From a checkpoint of a small encoder-decoder image transcriber.
Training: soap at rate 0.0017, 4100 steps, batches of 64.
Data: trained on analogue clock faces, 97500 training examples, 2.7 epochs.
Rows from block 4 of the image encoder of a small encoder-decoder image transcriber, named by matrix and row number. Rows with one number within an expert belong to one neuron, the router's apart. Each number is 50 + 12 x the weight over its row's rms, rounded and kept within 0 to 99. All counts start at 0. After the name is the row's rms in percent of the matrix's.
Before each expert's rows are labels from the 100 images, of 14976, where the router gives the expert most weight on average: "patch colour" is the nearest of a few named colours to the mean colour under the peak. Only what is clearly more common there than usual is listed. The data: analogue clock faces.
# router: slot weights (encoder.blocks.4.mlp.router.weight, 8x96, trained with AdamW), inputs 0-47
# up: expert up (encoder.blocks.4.mlp.up, 4x16x96), inputs 0-47
# down: expert down (encoder.blocks.4.mlp.down, 4x96x16, transposed), outputs 0-47

# expert 1
patch colour: grey
router.2 097:54 70 60 53 52 50 57 76 52 18 68 73 49 51 43 52 28 54 32 38 53 44 56 66 47 52 51 35 40 61 50 54 66 39 42 37 58 46 25 74 40 61 47 61 52 39 41 23
router.3 112:54 66 51 24 55 53 62 40 67 49 44 30 45 70 47 32 67 43 47 71 45 66 50 51 44 58 54 44 56 48 61 47 42 42 59 49 64 42 73 62 44 69 52 44 20 71 51 55
up.2 082:43 36 64 44 57 51 59 52 42 57 49 35 64 72 36 45 34 56 45 64 52 41 42 59 41 44 50 56 61 68 63 51 37 14 81 47 49 39 46 52 52 63 40 43 69 32 63 45
down.2 082:49 56 40 81 50 47 52 41 48 49 49 42 46 56 55 45 69 57 61 61 45 79 34 57 57 59 62 65 47 46 32 60 52 56 65 66 41 58 60 50 50 46 50 51 51 60 25 39
up.3 111:45 72 54 59 49 48 60 47 44 52 60 38 45 49 46 52 43 46 59 56 37 22 38 49 39 38 49 54 58 53 52 31 58 70 25 30 44 50 41 55 28 71 47 49 41 30 31 40
down.3 105:52 57 25 36 31 55 73 40 51 54 50 42 69 72 59 64 44 23 65 37 34 65 56 46 38 63 58 43 55 33 56 46 36 46 34 50 70 42 37 30 29 80 50 47 72 48 50 51
up.4 099:55 31 69 51 32 46 72 51 25 62 57 69 71 57 50 47 33 70 54 56 47 42 48 60 53 41 67 62 64 55 50 76 29 33 44 37 40 51 47 44 56 58 40 62 44 57 54 53
down.4 086:44 51 48 60 48 72 20 47 38 44 39 40 31 82 44 48 47 63 40 39 67 45 48 63 72 48 44 61 46 55 58 63 40 48 47 63 55 56 44 42 65 62 42 51 49 59 61 59
up.5 113:61 63 49 68 66 71 57 57 40 61 56 38 38 50 55 52 47 61 43 38 44 41 53 43 63 51 51 53 53 42 41 52 56 43 45 45 19 66 26 40 37 44 59 27 54 50 35 39
down.5 105:34 52 68 30 33 51 60 50 37 54 58 48 60 70 68 35 62 44 53 50 48 63 59 62 32 41 52 52 54 49 64 42 53 40 55 50 69 43 46 69 70 53 68 39 51 44 47 62
up.6 112:56 67 60 53 59 51 49 29 57 59 48 42 42 65 64 33 49 45 37 41 37 36 51 62 38 84 49 46 46 45 42 49 55 50 27 58 47 53 55 67 46 36 69 47 37 42 49 45
down.6 103:59 52 49 33 59 57 80 54 38 57 50 54 30 50 58 71 44 47 44 41 76 51 46 33 41 64 55 64 48 50 45 41 56 42 61 47 50 35 51 51 58 93 40 58 60 54 36 55
up.7 116:39 45 28 53 37 51 63 47 28 50 55 48 46 53 60 56 69 43 43 62 44 70 63 65 68 28 45 39 66 41 61 64 67 57 63 36 63 68 45 32 48 49 58 44 60 41 71 51
down.7 106:69 59 59 66 56 58 36 48 56 51 60 62 36 36 65 50 51 50 63 36 50 44 36 56 94 54 43 38 58 41 61 65 54 31 39 61 60 33 51 39 88 57 39 37 69 51 46 41
up.8 090:44 55 58 51 42 52 67 67 46 45 37 51 41 74 66 46 80 67 51 34 48 58 66 61 58 64 49 52 49 79 25 59 66 29 33 63 44 44 48 42 33 47 35 52 44 38 56 44
down.8 100:49 29 49 65 55 77 52 59 63 55 56 47 58 30 52 46 56 46 39 44 33 54 60 32 45 75 42 38 70 51 57 52 52 49 57 65 58 63 53 52 64 54 44 46 38 48 36 36
up.9 118:29 51 50 25 55 41 61 51 26 64 64 48 53 28 35 42 38 58 39 31 48 38 66 50 72 34 49 46 37 57 35 34 75 40 41 30 51 52 51 51 44 47 72 50 59 43 50 50
down.9 109:47 43 59 58 62 38 33 51 70 57 43 60 41 73 54 60 45 36 54 56 61 50 48 59 36 46 36 58 47 45 43 25 55 59 47 58 67 45 51 57 41 71 48 47 31 69 43 35
up.10 092:69 62 44 68 61 58 58 70 55 67 49 43 47 62 65 61 71 47 49 68 53 49 52 46 61 62 42 29 60 42 48 40 43 48 31 71 48 46 56 70 37 31 79 50 49 65 51 59
down.10 094:56 68 46 36 61 35 26 34 46 45 51 42 50 51 21 32 32 63 37 36 65 67 50 37 24 29 58 38 51 50 53 66 51 57 62 52 33 34 48 55 45 74 62 63 64 47 60 46
up.11 066:47 47 73 46 49 59 48 59 62 35 52 42 45 58 60 57 50 34 57 42 70 48 54 45 30 60 38 51 55 68 57 44 43 37 42 71 41 61 53 58 38 71 64 59 62 68 28 56
down.11 091:57 41 59 54 50 49 74 39 43 58 71 50 27 62 54 43 55 57 54 31 44 67 34 54 46 35 45 36 31 35 41 38 36 64 54 56 50 46 42 51 26 42 36 59 40 69 38 50
up.12 081:36 57 56 50 49 29 66 65 80 44 46 53 47 50 56 48 51 50 52 46 65 67 41 34 50 63 49 50 64 64 49 32 53 51 42 46 64 56 71 60 50 50 68 54 37 58 59 42
down.12 093:36 80 57 41 47 50 46 62 58 54 42 50 46 61 25 59 63 42 56 66 65 35 61 45 44 45 56 37 69 53 68 65 47 62 38 57 20 48 48 49 72 37 47 68 51 59 63 70
up.13 115:50 51 58 57 41 49 46 50 40 52 49 35 51 41 59 47 52 60 32 36 52 74 40 53 50 60 57 29 43 66 31 61 56 34 63 53 59 32 64 56 38 22 59 45 74 73 47 72
down.13 112:65 47 59 61 46 55 41 57 51 47 52 50 55 67 46 48 52 67 50 36 64 69 43 45 35 57 52 40 63 40 57 76 67 51 38 31 52 58 26 71 72 67 43 40 35 73 46 53
up.14 110:55 48 50 46 52 45 47 32 32 53 36 40 66 62 26 27 62 58 42 53 40 58 59 26 63 50 54 62 47 38 57 45 31 53 54 49 36 34 34 59 48 55 57 58 58 44 48 71
down.14 110:72 67 42 47 41 41 62 59 32 30 63 63 61 29 58 44 52 56 33 58 45 52 41 58 55 62 55 59 39 32 47 47 68 58 46 39 57 44 40 69 49 68 63 42 57 52 65 27
up.15 097:75 56 45 46 49 35 42 46 28 62 73 32 56 67 45 44 47 46 43 58 30 51 39 45 66 37 59 27 54 47 54 36 47 70 43 61 60 36 55 60 46 63 33 69 41 51 43 31
down.15 105:60 40 54 65 63 28 77 50 49 55 65 39 56 34 49 44 55 47 32 66 76 66 48 39 42 50 37 39 49 29 38 52 47 59 54 34 51 41 58 46 31 65 54 44 52 62 50 40

# expert 3
patch colour: white
router.6 107:59 50 43 44 40 63 42 36 54 45 46 58 29 67 45 48 54 55 52 79 38 56 37 63 65 52 58 52 51 19 59 38 53 57 54 44 55 75 57 25 66 41 67 40 46 71 74 51
router.7 083:35 80 42 56 61 54 38 49 59 35 66 46 45 81 60 64 64 66 27 44 57 39 52 58 65 57 39 60 63 50 28 48 46 39 49 52 51 45 45 48 47 59 40 50 61 44 54 38
up.2 128:57 63 38 39 46 66 73 32 37 50 60 63 43 50 33 38 46 46 38 48 35 59 52 54 55 32 50 41 63 45 59 59 72 29 35 53 64 49 48 44 51 53 56 55 51 50 48 41
down.2 110:42 42 53 71 59 55 21 57 62 47 35 51 61 51 66 59 39 58 63 50 65 32 49 44 31 42 44 41 50 51 59 49 38 57 31 42 53 41 30 41 43 45 64 27 66 48 70 60
up.3 095:57 48 72 55 38 64 56 54 58 40 47 31 61 47 43 29 40 57 40 34 45 55 51 53 41 29 37 57 39 48 43 61 40 60 74 75 33 60 58 72 62 38 51 44 36 50 49 48
down.3 115:56 41 47 59 53 37 62 54 53 55 48 34 53 35 52 65 60 51 57 57 42 48 46 38 56 74 62 32 47 41 64 68 57 56 64 74 45 45 49 34 39 50 47 58 47 60 69 46
up.4 087:46 59 38 56 53 38 70 64 67 47 50 61 60 57 61 31 56 50 42 55 37 40 39 59 63 46 46 62 45 54 67 54 49 36 38 52 62 46 51 59 19 44 65 43 73 47 53 19
down.4 095:43 52 36 63 81 61 42 38 50 66 34 59 49 35 39 41 38 55 38 75 40 42 47 16 40 42 34 40 53 31 36 70 49 61 54 58 37 54 52 62 78 57 55 54 63 53 45 36
up.5 083:56 28 40 49 44 65 41 66 45 55 50 39 53 13 68 50 48 36 53 45 37 47 43 55 57 61 44 43 37 40 44 59 41 38 67 65 68 42 58 51 55 44 61 31 40 58 33 54
down.5 083:67 56 42 54 46 44 56 35 56 37 58 64 53 61 37 60 59 49 77 60 75 41 41 45 64 54 56 57 63 55 61 51 50 47 45 54 52 56 28 34 41 60 50 52 58 57 39 43
up.6 083:52 55 61 55 52 36 29 49 67 55 53 48 36 79 55 53 54 40 66 60 41 23 49 55 73 71 51 51 59 35 50 50 73 43 29 30 48 69 57 47 66 50 45 37 62 35 48 41
down.6 090:52 38 56 46 65 55 57 53 42 33 47 57 44 27 61 55 65 49 47 64 54 61 31 40 24 52 48 66 54 47 53 48 49 57 67 54 49 62 55 37 39 67 74 51 42 43 63 67
up.7 092:47 49 43 47 58 49 68 42 34 69 58 49 40 55 41 30 44 36 27 59 33 67 29 61 74 32 52 50 55 45 68 56 52 63 46 60 76 49 35 51 57 53 36 38 58 50 52 54
down.7 094:38 48 56 45 40 76 19 56 47 48 67 60 54 41 53 45 54 64 66 53 47 23 65 68 40 51 46 48 55 43 52 26 39 50 30 31 41 55 71 54 38 33 39 36 66 29 43 52
up.8 105:63 44 39 55 50 50 28 50 46 49 48 33 36 43 35 63 50 46 51 51 59 53 45 40 48 48 41 49 53 65 63 61 50 44 62 24 58 31 38 60 67 71 27 43 35 67 67 71
down.8 108:45 39 45 56 39 41 72 53 64 50 62 49 49 59 65 37 48 51 42 73 50 76 70 52 62 54 61 52 52 23 29 31 61 30 31 71 54 47 58 39 36 18 46 26 65 47 36 40
up.9 115:49 52 37 72 59 60 84 37 75 54 50 84 78 64 43 51 41 58 52 40 67 36 43 53 44 68 44 59 60 41 55 55 44 53 61 50 37 41 54 46 70 51 43 41 54 66 50 34
down.9 105:63 70 43 45 61 23 32 52 63 63 35 29 52 27 38 44 65 48 59 62 39 55 56 52 46 45 54 51 61 63 48 63 35 46 64 63 84 29 62 46 56 56 68 73 55 65 47 44
up.10 084:43 61 65 68 44 69 57 76 42 56 67 40 40 69 68 52 68 41 43 28 69 46 49 44 34 45 68 54 49 35 37 39 42 45 50 47 21 52 60 54 58 57 53 67 34 47 52 30
down.10 101:54 50 45 43 50 20 58 34 55 61 26 37 46 21 45 58 50 59 47 57 54 54 41 46 59 46 50 58 59 44 46 51 32 48 72 43 66 39 41 37 40 58 53 41 50 25 37 53
up.11 097:46 62 62 55 57 61 83 48 57 57 47 55 54 65 55 30 46 64 43 55 46 40 75 51 28 63 57 55 49 40 52 39 41 53 17 57 61 38 22 53 36 54 61 49 53 52 69 34
down.11 100:41 48 46 48 64 34 45 48 59 59 50 50 37 45 48 61 64 64 57 55 57 36 63 42 66 43 50 54 53 39 54 38 46 37 75 55 51 70 73 45 69 37 62 49 47 66 37 64
up.12 120:60 67 33 37 55 67 72 38 54 57 41 56 47 43 62 47 51 35 45 44 44 47 54 51 58 39 58 59 61 29 50 69 50 58 27 51 57 54 28 27 46 53 66 70 56 38 47 41
down.12 101:68 47 66 49 58 30 42 63 80 61 65 63 63 61 48 61 42 60 61 60 34 14 46 34 36 50 58 40 37 61 55 31 66 53 45 67 46 58 57 60 67 38 50 62 53 52 66 68
up.13 090:35 61 46 59 46 55 35 48 63 61 46 57 33 50 50 63 48 51 50 29 28 66 44 67 60 74 54 41 66 51 20 51 40 50 54 50 44 44 53 39 73 52 65 42 45 29 62 57
down.13 107:51 38 68 67 58 22 71 27 42 52 43 49 48 55 57 47 63 46 50 47 47 52 53 20 22 32 47 65 43 76 62 42 39 41 64 67 45 60 49 53 41 62 47 48 49 66 43 49
up.14 098:51 61 62 51 61 52 54 58 53 48 51 54 50 35 57 37 62 83 43 52 57 38 36 58 37 53 35 51 58 68 34 32 27 46 64 63 41 40 57 46 72 65 35 67 38 49 42 42
down.14 097:41 38 36 53 38 28 59 61 45 63 38 28 63 21 56 52 33 39 61 61 36 27 43 51 58 61 64 42 45 58 71 63 52 54 68 31 45 51 47 53 27 58 47 51 43 45 57 58
up.15 083:43 31 42 20 30 46 51 46 74 31 44 38 51 69 55 46 64 46 62 49 47 57 53 60 72 61 34 56 47 46 53 47 64 32 83 57 54 62 56 64 63 37 33 61 45 43 53 72
down.15 093:53 51 71 51 42 50 81 62 39 56 54 34 53 43 52 65 50 65 36 44 37 78 53 35 37 50 61 46 54 50 38 46 49 41 40 66 13 38 57 45 35 72 48 31 51 55 58 38

# expert 2
patch colour: brown; black
router.4 098:45 54 43 43 71 56 42 35 35 29 33 71 72 51 44 50 47 52 76 62 53 42 49 54 49 24 36 61 53 42 45 60 54 62 49 63 60 56 60 56 54 61 37 44 62 50 42 39
router.5 101:36 36 50 62 53 73 32 51 32 57 53 52 58 47 56 38 41 57 77 71 73 47 43 58 44 42 76 81 40 47 61 38 49 55 59 51 79 75 42 46 48 56 55 52 58 40 33 63
up.2 132:58 50 37 63 65 40 80 43 39 53 45 54 46 68 57 52 46 55 51 45 49 50 34 42 65 52 45 67 56 41 42 48 45 37 38 50 46 57 23 25 44 53 51 37 40 48 45 35
down.2 113:42 52 61 49 48 48 41 45 47 42 48 63 57 68 41 42 49 71 50 64 26 44 58 52 53 43 55 36 54 60 37 56 34 53 20 26 32 66 42 43 72 73 60 53 63 58 62 40
up.3 115:52 46 47 45 31 69 61 63 43 48 53 53 46 43 36 68 47 51 37 53 54 45 66 57 52 58 46 48 52 44 45 59 44 45 57 46 61 54 67 41 45 42 57 61 51 64 29 54
down.3 101:60 35 54 43 62 21 30 53 45 59 42 38 55 56 55 37 47 29 40 43 58 35 30 37 54 30 35 50 53 40 60 42 37 37 67 77 53 44 39 57 51 42 30 66 64 48 49 25
up.4 087:48 53 47 40 49 63 42 40 35 58 41 66 56 67 43 43 63 67 54 49 61 22 61 34 60 60 50 35 32 60 56 36 29 45 70 37 61 63 64 39 36 75 32 62 42 37 43 52
down.4 098:43 49 36 64 59 41 59 46 66 50 69 51 25 18 47 38 36 30 42 29 53 67 47 48 43 57 56 67 42 51 57 59 70 49 56 42 41 54 47 56 52 38 64 64 45 34 70 27
up.5 089:50 45 60 45 53 35 49 35 46 63 57 53 49 66 85 40 61 56 63 62 64 45 67 27 53 51 52 53 40 42 54 54 55 45 56 70 48 44 51 58 59 33 67 36 51 39 64 63
down.5 105:61 47 43 40 59 62 58 48 33 50 49 79 75 39 40 61 36 28 44 53 53 59 59 63 40 57 64 49 54 70 49 29 60 62 51 50 61 54 74 62 25 65 38 66 50 54 39 40
up.6 119:52 47 35 45 59 38 76 33 43 55 60 54 50 48 53 44 53 71 44 56 31 49 40 42 68 40 56 57 60 55 23 47 54 45 22 44 30 34 40 33 37 55 51 25 53 42 56 51
down.6 107:45 36 45 39 56 58 37 48 37 64 42 42 46 46 29 48 51 29 50 34 50 52 58 59 56 72 46 58 63 34 63 47 48 52 49 45 37 34 62 63 63 77 35 56 53 76 31 49
up.7 106:60 59 47 40 49 67 45 47 58 56 64 66 54 56 41 57 40 49 47 44 42 32 36 59 41 44 53 74 40 39 37 34 52 43 44 48 68 50 39 26 09 56 34 63 70 57 41 52
down.7 099:72 55 66 45 57 27 55 66 32 39 40 33 66 43 52 36 32 73 41 58 67 40 46 55 56 54 55 48 74 49 47 55 56 58 50 19 23 67 60 53 66 58 58 39 58 34 48 26
up.8 099:56 47 66 33 45 69 49 40 51 53 41 40 42 47 42 47 65 51 69 73 51 67 62 33 52 59 67 51 59 47 55 64 52 53 64 45 51 69 67 46 61 65 66 55 57 39 84 49
down.8 098:50 68 54 62 68 42 38 61 57 35 46 45 40 40 51 58 58 54 46 47 40 58 42 79 29 49 35 43 56 46 41 49 59 57 51 54 73 39 65 35 31 27 48 52 56 42 49 33
up.9 085:26 46 40 50 64 50 64 40 47 50 57 26 62 72 27 46 49 44 49 37 34 57 49 64 64 52 62 46 46 45 58 36 63 55 38 59 46 47 28 33 40 40 69 55 58 50 41 37
down.9 096:50 58 56 57 75 46 46 38 43 36 47 73 41 52 50 55 47 53 65 61 53 49 45 47 60 56 55 58 49 38 50 42 61 57 30 51 38 49 39 65 50 51 59 55 58 39 39 47
up.10 082:48 64 46 35 22 33 49 40 41 53 58 56 61 38 55 38 50 47 48 54 38 60 42 66 59 47 44 51 56 48 63 35 57 46 53 59 76 54 30 31 59 37 59 35 57 32 61 67
down.10 089:34 56 78 63 75 78 42 34 39 50 46 58 38 63 39 52 48 55 51 52 47 49 46 58 39 51 30 50 48 45 51 53 50 42 33 44 31 41 78 72 47 37 37 72 38 54 47 34
up.11 081:51 52 62 26 52 32 52 23 56 41 40 38 65 24 31 32 52 66 66 44 44 48 39 67 65 50 54 39 35 51 38 44 27 45 63 61 49 54 38 63 50 31 28 56 51 47 55 55
down.11 091:45 55 68 66 43 82 45 50 49 58 66 54 65 42 41 27 41 41 51 44 72 43 50 42 33 53 54 70 26 50 56 53 45 81 41 55 60 72 51 31 41 63 46 43 38 47 56 46
up.12 090:65 43 55 48 66 36 64 52 44 52 40 36 60 58 60 55 49 57 45 52 63 53 40 37 36 48 76 52 40 47 36 61 43 36 63 49 27 37 54 27 45 49 57 36 49 26 44 45
down.12 099:39 49 62 36 32 61 55 51 29 78 51 73 63 42 60 50 49 32 55 42 31 55 57 63 62 55 56 53 49 62 41 36 49 44 57 79 52 50 64 58 63 47 53 64 43 48 43 40
up.13 107:41 46 75 60 28 52 78 54 40 55 89 43 47 34 50 53 49 69 47 53 64 46 40 39 57 45 53 62 53 36 57 71 57 54 44 49 57 73 66 40 47 50 29 40 43 45 51 80
down.13 103:46 55 23 56 61 51 25 60 47 48 37 42 41 52 45 53 51 59 61 49 33 54 58 43 28 58 56 45 53 52 46 59 70 39 52 37 50 36 58 61 60 55 56 51 55 62 52 35
up.14 106:54 50 22 46 60 51 56 54 42 47 50 47 47 41 42 48 40 74 48 57 66 45 39 67 61 49 58 69 47 50 75 43 52 46 42 51 25 64 42 47 31 32 46 40 41 35 69 50
down.14 107:29 61 65 60 56 62 58 45 33 52 51 28 42 60 39 53 49 43 51 61 44 63 40 62 37 50 39 28 38 50 36 56 46 51 63 42 69 57 56 57 79 76 40 45 49 48 36 32
up.15 101:43 42 72 65 39 65 56 60 41 57 64 60 66 33 60 62 42 53 36 27 64 36 37 46 65 47 30 58 40 54 37 52 65 54 62 59 49 52 71 62 47 41 54 35 53 46 65 55
down.15 099:38 56 63 41 38 44 35 52 41 36 52 42 60 41 44 56 54 56 79 45 41 57 28 31 47 54 44 49 46 43 29 56 52 52 78 55 43 51 49 69 22 58 35 57 50 34 35 49

# expert 0
patch colour: brown
router.0 114:42 45 64 53 54 54 47 58 46 48 31 49 57 51 52 41 74 40 34 35 27 63 73 40 54 55 58 25 51 64 55 50 49 67 49 62 40 12 55 48 53 47 56 48 62 56 53 49
router.1 082:61 75 42 44 34 61 49 42 71 45 46 35 84 37 27 35 48 26 52 50 47 39 49 46 33 55 53 45 71 65 40 52 62 41 66 51 71 58 56 56 46 48 51 57 44 51 55 48
up.2 093:50 49 56 29 59 57 48 48 45 43 35 50 41 48 62 48 54 54 41 32 33 39 51 47 37 54 54 60 55 68 32 50 48 65 55 46 52 45 55 71 49 63 23 27 62 36 42 40
down.2 104:60 46 46 40 84 59 39 57 43 37 48 11 46 50 29 49 40 48 44 68 46 66 43 62 85 52 59 37 32 53 48 54 50 43 37 39 37 47 38 41 52 53 36 63 39 59 65 47
up.3 074:64 59 50 60 54 71 51 55 46 45 36 36 65 50 58 36 50 57 60 48 73 30 36 46 47 60 67 60 57 64 48 47 54 51 53 54 45 41 41 66 74 35 37 44 42 60 34 72
down.3 082:40 32 51 32 67 38 19 60 61 65 49 82 45 56 44 53 50 57 62 61 54 55 52 56 50 38 54 59 46 45 49 46 49 39 20 43 56 63 25 54 44 70 67 44 45 23 46 49
up.4 094:45 30 51 35 57 52 39 56 62 42 55 36 34 16 45 51 46 44 57 52 55 38 60 44 46 51 59 62 31 67 51 50 54 55 53 32 68 62 49 50 78 60 34 48 49 39 30 42
down.4 101:64 32 46 73 63 59 32 40 21 54 54 34 45 54 46 42 61 69 67 50 56 47 42 34 61 52 55 49 68 46 56 38 55 53 36 62 29 56 40 42 37 51 42 39 58 66 48 40
up.5 096:54 49 51 30 56 56 64 35 36 41 47 51 67 35 42 51 52 55 58 69 46 25 49 52 41 68 55 52 50 48 55 34 68 51 60 49 74 56 54 72 38 43 69 51 41 53 50 29
down.5 110:68 34 51 52 33 36 99 44 23 51 48 58 75 52 45 58 48 53 60 41 58 62 62 48 53 42 53 59 58 56 56 44 68 47 62 45 44 53 37 31 41 64 64 47 38 73 47 60
up.6 107:56 57 52 34 46 53 42 49 46 47 59 48 43 40 67 48 70 62 34 02 34 61 52 52 47 44 35 41 58 51 38 59 32 44 53 63 55 36 46 64 55 64 75 34 63 48 77 73
down.6 099:45 31 30 55 58 52 63 38 27 40 45 54 48 47 63 33 57 47 43 60 49 56 48 76 60 40 56 41 59 47 63 56 47 50 49 45 48 47 41 37 80 50 55 21 64 54 48 43
up.7 086:49 63 69 50 48 47 58 45 55 50 76 53 51 45 50 67 52 35 57 45 64 60 35 53 52 68 61 53 27 39 40 45 42 47 60 48 63 39 55 59 62 46 47 52 29 45 56 44
down.7 094:31 52 56 47 58 59 30 52 48 57 60 60 56 47 60 40 63 55 51 38 31 64 59 47 37 54 38 54 52 56 62 50 51 70 56 35 42 65 49 47 53 64 51 46 47 55 68 64
up.8 085:43 33 41 57 46 45 50 33 45 57 61 61 26 55 44 37 55 49 55 52 45 58 35 41 56 42 54 31 47 51 39 59 70 70 43 33 47 55 43 61 46 27 51 39 51 61 51 18
down.8 110:49 38 75 61 38 63 73 31 61 49 51 56 55 46 51 39 34 50 62 47 54 32 62 56 57 46 44 60 46 54 50 43 52 64 44 30 37 72 48 13 25 42 53 45 29 66 52 64
up.9 100:54 61 44 51 56 54 60 45 42 58 47 36 50 48 58 67 40 34 56 38 39 54 73 48 61 45 49 56 37 45 34 31 40 48 56 41 36 33 58 52 28 50 59 47 27 45 54 60
down.9 090:36 57 52 53 42 40 68 58 45 39 55 33 54 20 34 48 49 56 47 46 42 55 40 61 60 62 48 59 47 50 55 72 38 72 53 42 39 55 35 28 63 51 45 43 54 82 63 52
up.10 110:32 52 48 51 54 54 41 52 51 54 52 54 45 54 66 29 72 48 42 46 20 67 68 47 73 47 58 30 50 70 50 41 45 42 40 53 56 38 26 53 33 68 36 36 51 68 64 46
down.10 097:60 55 35 58 47 54 52 64 37 33 26 43 46 35 43 32 39 56 61 40 67 40 45 74 54 62 46 32 46 20 44 65 42 52 50 55 40 52 57 61 48 47 64 53 48 43 67 51
up.11 126:69 77 52 41 61 58 41 66 54 61 59 27 52 58 56 43 57 58 49 44 34 47 49 35 43 64 44 36 50 61 44 54 33 22 44 63 61 20 47 68 57 53 46 45 49 47 51 63
down.11 104:65 60 48 65 54 37 59 61 62 52 25 66 68 49 65 45 42 68 21 52 28 57 53 73 56 57 37 31 35 36 49 47 47 40 55 39 45 38 43 68 61 76 52 59 43 63 48 53
up.12 089:50 37 49 58 52 64 31 33 59 53 34 48 31 45 43 46 64 51 32 36 62 56 61 29 49 48 36 49 54 53 26 52 62 52 68 60 65 53 73 41 36 42 62 41 68 44 43 81
down.12 096:40 50 63 35 46 60 48 48 38 39 72 37 39 62 46 51 65 89 63 47 39 39 45 62 40 61 49 36 57 41 40 64 29 58 38 43 42 59 34 43 31 42 57 41 34 54 57 50
up.13 094:76 60 40 32 62 54 59 56 34 55 67 51 47 66 53 59 38 44 28 36 46 45 51 59 49 59 53 36 51 58 42 43 56 58 40 41 71 39 41 60 57 57 43 49 51 59 51 54
down.13 105:59 50 63 69 54 31 53 46 43 47 58 30 75 57 64 37 55 50 53 54 45 60 52 76 50 63 44 41 23 32 37 26 48 33 57 69 29 47 61 74 35 71 61 61 46 37 41 36
up.14 125:41 47 61 43 53 48 68 50 43 52 54 52 68 68 53 47 76 56 35 46 37 53 73 33 45 57 28 42 61 75 52 51 44 55 45 71 41 50 38 80 60 45 58 56 56 46 61 59
down.14 109:36 64 55 44 68 64 41 33 17 48 42 55 52 61 32 50 48 34 69 54 45 69 53 71 46 52 39 37 49 43 60 55 36 37 63 41 41 47 53 41 50 92 43 50 61 41 42 43
up.15 074:53 52 41 51 55 53 26 54 45 65 57 55 44 46 50 62 55 64 57 53 47 52 37 46 43 58 49 61 74 49 56 55 67 49 65 23 37 32 39 75 59 47 63 68 38 45 43 35
down.15 081:50 30 54 67 66 71 52 57 45 55 37 48 65 60 59 47 73 34 53 44 51 29 49 60 48 61 64 49 42 52 51 38 62 46 31 61 70 48 64 55 57 59 33 30 37 52 47 52